Weights of a small audio captioner: waveform 16khz input, encoder activation swiglu.
Rows from block 5 of the audio encoder of a small audio captioner, named by matrix and row number. Rows with one number belong to one neuron. Each number is 200 + 40 x the weight over its row's rms, rounded and kept within 0 to 999. All counts start at 0. After the name is the row's rms in percent of the matrix's.
Before each neuron's rows are labels from the 100 clips, of 14976, where the neuron reaches its largest size: "strongest on" is what is common among them; "loudest" is the band of the loudest frequency at the time of the peak. Only what is clearly more common there than usual is listed. The data: struck, bounced, scraped and rolled objects made by modal synthesis.
# gate: first MLP gate (encoder.blocks.5.ff1.gate.weight, 336x128), inputs 0-63
# fc1: first MLP up (encoder.blocks.5.ff1.fc1.weight, 336x128), inputs 0-63
# fc2: first MLP down (encoder.blocks.5.ff1.fc2.weight, 128x336, transposed), outputs 0-63

strongest on: large; membrane
loudest: 250 to 500 Hz
gate.151,084,160,221,235,263,177,151,183,166,237,204,193,253,243,236,206,209,127,121,227,181,209,198,245,216,199,216,124,251,136,137,200,196,152,197,220,193,187,245,190,124,190,195,201,175,182,169,223,99,185,239,188,254,286,262,183,199,214,215,190,175,202,170,217,217
fc1.151,080,269,165,245,218,256,187,224,117,171,174,182,245,128,210,175,158,125,221,219,238,173,129,182,223,216,126,266,269,173,219,151,211,183,211,195,210,215,199,240,126,174,222,140,231,219,202,197,150,211,155,146,231,202,168,229,265,210,131,197,157,198,205,154,225
fc2.151,078,130,172,192,243,218,236,200,227,196,144,154,225,187,172,198,166,81,214,175,216,148,104,192,171,89,172,149,253,232,201,212,280,243,210,254,174,230,244,212,187,164,229,203,145,174,182,135,222,260,175,209,215,238,232,204,217,202,180,187,188,180,220,271,160

strongest on: small; striker: soft; bouncing
loudest: 500 to 1000 Hz
gate.168,120,146,256,279,212,162,184,195,277,216,112,148,240,163,193,194,226,181,214,199,206,219,225,206,277,254,185,183,252,224,225,224,241,198,261,250,172,274,286,182,152,147,152,136,172,220,209,188,290,196,186,151,173,201,204,189,178,149,185,203,199,220,247,211,148
fc1.168,118,261,150,217,237,251,180,194,170,189,207,203,192,218,104,159,176,208,236,232,113,167,245,262,221,190,202,260,107,231,178,243,198,170,162,161,105,217,232,242,197,195,218,296,153,148,141,185,134,189,257,156,185,200,243,224,174,161,216,229,263,212,222,138,220
fc2.168,125,195,220,208,158,154,258,244,159,253,144,166,191,231,206,170,224,206,111,295,199,140,237,75,240,221,194,221,217,299,204,238,235,174,193,147,236,263,193,231,209,191,221,121,206,235,241,190,208,182,201,174,203,152,223,132,122,173,206,205,205,194,204,218,156

strongest on: small; bouncing; thin (high-pass)
loudest: 500 to 1000 Hz
gate.41,106,110,120,189,137,178,244,271,212,243,180,168,209,250,169,178,248,204,162,243,159,286,172,162,201,206,251,150,219,200,177,219,196,172,211,129,271,156,190,223,185,183,110,245,199,187,189,228,186,126,259,248,143,162,197,191,205,203,195,180,275,152,222,174,207
fc1.41,112,311,193,258,191,195,244,180,162,225,151,139,146,231,194,237,210,185,162,259,241,277,223,218,171,195,263,211,185,174,213,196,182,265,204,212,230,220,159,226,251,151,192,171,162,147,236,275,179,182,209,264,225,219,150,261,245,243,226,246,196,180,230,213,202
fc2.41,110,208,159,250,169,200,237,198,159,175,243,185,171,212,244,220,167,211,174,202,216,232,188,117,192,217,181,181,178,144,151,228,211,113,152,221,227,213,158,178,280,238,221,280,219,200,252,212,264,225,180,189,162,193,203,103,137,264,256,186,198,173,198,137,96

strongest on: large; text has "quiet"; steel-like damping
loudest: 1000 to 2000 Hz
gate.11,088,213,134,213,221,197,233,144,189,242,280,147,165,184,160,185,196,214,220,177,189,165,233,189,184,182,287,199,177,190,208,239,236,220,133,179,159,166,268,192,217,208,142,185,202,148,229,252,183,255,217,150,251,212,174,217,298,209,163,243,273,206,167,159,179
fc1.11,101,186,221,176,208,221,210,203,284,188,189,273,256,127,212,201,226,163,229,152,239,233,257,242,204,166,278,207,175,157,164,214,194,227,149,189,210,220,227,161,178,169,208,221,197,226,196,163,276,204,147,169,218,220,170,176,175,292,254,228,138,205,210,189,201
fc2.11,092,260,239,228,141,110,253,197,177,192,141,177,217,122,216,194,221,195,124,269,217,208,205,130,205,197,239,160,212,230,180,149,192,153,214,214,239,263,235,206,191,170,155,124,249,220,203,194,176,192,174,171,214,242,246,229,234,214,286,151,239,264,187,235,143

strongest on: small; steel-like damping; shape: clamped rod
loudest: 500 to 1000 Hz
gate.121,097,191,195,274,246,219,156,219,208,120,247,184,178,223,232,226,218,225,232,171,197,234,229,190,187,312,202,197,173,108,211,174,207,174,161,131,190,250,187,218,227,194,190,140,275,307,179,269,288,174,166,259,175,213,240,221,101,193,168,138,158,193,217,198,165
fc1.121,098,149,195,174,206,237,201,224,201,300,238,243,229,214,186,198,154,196,304,189,204,158,154,190,226,203,123,228,121,129,138,251,122,205,172,144,197,172,180,179,231,120,237,233,152,160,201,181,150,184,176,207,254,244,232,217,156,171,202,206,206,155,179,141,206
fc2.121,094,220,240,212,214,238,218,239,193,181,153,173,250,150,253,252,303,248,288,203,173,229,229,186,209,193,250,204,253,239,195,227,170,269,248,212,187,156,125,277,216,199,200,183,275,190,211,176,172,208,261,261,239,173,234,251,137,224,185,161,235,249,147,212,195

strongest on: large; membrane; steel-like damping
loudest: 250 to 500 Hz
gate.141,091,226,169,246,169,182,198,160,209,136,182,223,166,169,242,227,217,181,202,176,171,231,208,223,285,220,136,198,215,218,200,203,189,200,178,221,198,180,178,151,168,124,159,266,199,202,172,148,171,208,228,295,208,99,238,178,251,228,202,202,314,173,191,158,183
fc1.141,086,144,193,191,265,181,224,226,162,213,272,242,201,223,244,97,239,224,228,135,174,214,181,248,142,180,138,251,182,181,189,128,181,167,170,312,228,270,173,172,181,193,255,134,154,288,201,192,230,184,200,161,189,264,271,193,239,193,229,178,131,209,197,266,190
fc2.141,090,199,146,169,206,261,208,265,162,203,152,195,182,208,216,245,219,131,229,234,194,241,246,172,247,187,182,193,257,210,214,176,213,208,254,218,193,189,111,243,131,220,154,277,152,187,159,217,196,238,189,279,254,236,192,234,198,256,184,212,233,135,169,147,193

strongest on: small; hard striker; material: glass
loudest: 500 to 1000 Hz
gate.153,091,209,182,216,193,213,163,143,233,250,233,245,165,161,199,182,156,230,194,234,223,225,185,141,193,84,138,206,201,193,265,222,177,244,198,237,249,139,172,189,184,239,136,234,177,173,288,216,208,143,258,214,180,130,190,216,160,178,147,228,189,161,169,209,243
fc1.153,080,203,209,163,127,140,167,196,176,252,227,277,186,114,193,270,170,166,205,156,235,216,174,133,214,190,178,194,96,200,239,222,230,146,170,147,109,152,219,268,160,239,185,235,180,214,191,170,171,176,193,159,207,181,177,131,249,245,138,210,178,242,208,135,219
fc2.153,089,247,253,252,229,205,221,176,217,236,134,198,217,229,162,141,181,199,248,223,215,220,170,201,220,216,144,150,164,228,146,217,175,221,155,195,180,107,171,161,176,216,152,209,154,126,127,169,166,207,203,200,114,151,193,213,287,157,184,202,158,262,191,177,186

strongest on: repeated hits; steel-like damping
loudest: 250 to 500 Hz
gate.62,121,237,162,173,222,162,253,204,221,130,279,243,278,224,180,240,171,178,240,225,136,266,153,306,136,191,223,222,133,164,161,195,166,218,202,172,204,227,199,212,171,201,115,226,260,141,186,157,185,176,259,227,263,207,188,242,233,182,236,241,232,245,207,196,232
fc1.62,115,160,156,222,210,202,186,280,222,175,225,159,222,209,219,180,216,239,228,104,218,303,194,227,209,204,163,134,141,162,138,199,155,224,294,210,255,205,201,181,232,175,167,208,196,204,197,288,208,216,196,317,177,162,185,193,229,171,189,269,208,239,158,204,186
fc2.62,117,177,282,242,219,184,238,213,166,226,177,168,190,161,166,209,251,200,259,175,192,161,133,198,145,254,209,201,215,253,173,290,274,294,284,229,260,190,239,133,196,184,263,114,248,200,210,216,191,249,243,191,233,171,239,242,235,167,211,256,139,221,172,281,175

strongest on: large; repeated hits; thin (high-pass)
loudest: 1000 to 2000 Hz
gate.159,078,256,162,145,228,217,225,194,197,181,199,218,224,243,212,178,266,297,236,216,307,229,223,221,230,140,141,184,261,166,249,183,107,161,106,236,202,129,217,254,193,152,217,212,162,205,220,157,117,240,202,124,296,210,209,188,289,261,214,210,230,249,191,238,245
fc1.159,077,256,254,191,142,193,192,142,128,162,147,199,181,205,186,169,187,207,185,222,194,237,273,212,255,236,189,161,194,205,216,160,139,217,99,239,192,192,202,181,227,205,193,199,180,140,190,243,221,179,198,180,125,284,126,245,144,257,244,174,190,214,263,199,212
fc2.159,075,173,180,184,108,146,124,215,154,255,129,253,191,193,253,173,176,240,135,198,201,198,198,190,282,269,175,180,193,229,210,235,169,225,230,122,191,252,170,199,224,213,223,240,194,245,193,260,147,193,248,226,191,166,184,184,282,190,285,205,217,180,217,192,216

strongest on: small; steel-like damping; shape: clamped rod
loudest: 500 to 1000 Hz
gate.120,098,135,191,188,228,172,149,208,215,138,253,200,219,204,231,268,159,171,234,153,157,163,250,241,168,174,203,210,229,147,154,215,214,219,232,182,131,182,169,177,212,232,225,250,219,294,185,188,276,178,275,242,161,225,165,250,111,284,221,190,121,305,236,219,189
fc1.120,097,221,218,187,152,183,259,171,220,211,192,200,193,128,163,217,160,204,239,294,211,211,143,211,199,200,82,267,75,234,195,276,154,222,158,227,168,205,154,181,196,160,187,179,125,201,176,175,159,201,183,290,224,213,201,162,221,207,177,189,196,100,242,151,191
fc2.120,094,221,166,164,123,215,224,214,186,187,219,205,250,194,232,241,243,270,171,221,202,253,239,170,279,213,192,245,212,262,168,169,92,172,225,137,234,248,183,291,209,209,198,328,246,242,259,223,71,139,236,228,233,204,213,211,206,249,173,191,280,174,186,141,249

strongest on: large; membrane
loudest: 250 to 500 Hz
gate.231,117,198,201,129,189,173,219,225,190,226,180,239,255,210,218,205,273,155,202,170,169,281,188,301,193,176,216,169,258,201,226,128,190,182,220,243,181,165,247,214,187,189,143,267,233,174,189,164,151,197,232,245,192,216,269,174,218,134,212,234,218,253,116,176,194
fc1.231,118,240,189,212,218,172,157,170,220,237,218,170,211,183,188,256,209,174,142,238,255,115,220,127,254,219,204,226,211,209,168,210,223,164,276,225,149,236,261,188,193,152,213,222,208,230,217,189,181,205,137,176,233,260,191,190,228,181,212,156,149,187,208,117,158
fc2.231,120,255,228,203,161,219,194,154,184,208,244,117,193,215,153,196,162,232,163,250,140,204,233,156,195,198,217,172,183,133,265,171,275,196,151,178,148,177,212,198,226,203,167,213,229,174,202,208,215,176,168,192,165,181,187,131,184,179,223,147,231,193,207,170,124

strongest on: large; membrane; scraping
loudest: 250 to 500 Hz
gate.308,103,174,296,179,247,179,161,217,253,172,173,249,196,179,239,233,176,207,247,239,159,220,236,261,184,245,222,168,186,169,206,193,177,216,194,249,194,183,255,187,180,174,141,253,200,160,228,236,171,180,312,220,192,171,226,266,194,153,254,272,192,290,218,164,163
fc1.308,098,125,113,196,196,184,215,147,258,188,255,205,218,228,116,178,237,148,182,166,172,231,181,218,189,51,134,253,214,275,198,148,143,235,198,213,227,216,127,150,180,234,166,218,132,163,198,142,200,189,181,191,198,229,230,215,227,198,164,192,154,147,166,222,236
fc2.308,104,157,191,214,199,239,194,274,180,241,144,233,215,176,208,171,201,202,270,225,270,207,188,150,218,243,206,194,219,168,185,240,148,266,288,198,217,238,158,239,201,163,218,205,162,209,219,198,128,209,204,172,197,176,224,199,227,206,210,177,172,156,146,184,264

strongest on: repeated hits; steel-like damping
loudest: 500 to 1000 Hz
gate.257,087,138,199,183,207,294,221,213,179,183,199,222,263,189,170,218,181,187,252,211,186,194,67,216,272,280,243,223,167,260,207,232,255,191,215,148,198,241,247,160,197,237,183,170,193,152,181,190,177,210,167,227,197,162,141,193,175,214,117,263,149,209,205,209,206
fc1.257,103,155,196,196,230,278,194,138,217,120,146,159,168,217,192,182,184,145,202,204,202,190,253,228,242,206,219,228,221,179,235,209,187,197,147,265,166,164,166,206,175,196,228,149,180,156,235,182,187,190,140,178,110,212,144,228,151,300,212,177,126,181,193,191,222
fc2.257,090,207,215,244,214,199,183,316,208,226,160,213,259,168,200,216,236,167,207,268,189,190,235,227,163,211,208,284,183,188,165,201,167,179,199,283,208,187,226,220,234,194,201,137,145,263,211,192,263,219,155,158,242,245,272,193,261,224,212,202,184,226,174,205,143

strongest on: large; membrane
loudest: 250 to 500 Hz
gate.183,072,223,176,126,124,167,199,209,211,217,215,274,183,225,204,265,224,253,225,197,216,203,188,163,173,251,218,236,256,251,185,183,180,218,175,257,127,258,246,214,239,267,165,184,228,158,221,247,213,240,245,198,210,178,205,162,163,141,198,220,244,231,153,197,133
fc1.183,083,113,217,228,178,272,215,224,328,181,243,196,176,228,242,206,176,243,216,260,259,247,248,208,213,231,109,303,239,211,139,130,204,177,205,275,201,232,210,212,178,258,219,212,139,194,234,187,170,154,152,213,191,201,169,226,265,212,232,221,179,201,229,268,186
fc2.183,079,205,212,174,168,145,256,333,230,207,187,246,248,190,238,194,167,161,211,218,128,191,99,200,230,161,203,285,186,223,178,213,152,195,260,166,207,239,199,186,142,122,163,224,200,296,175,199,183,251,201,283,269,147,194,239,237,222,208,222,190,246,181,233,201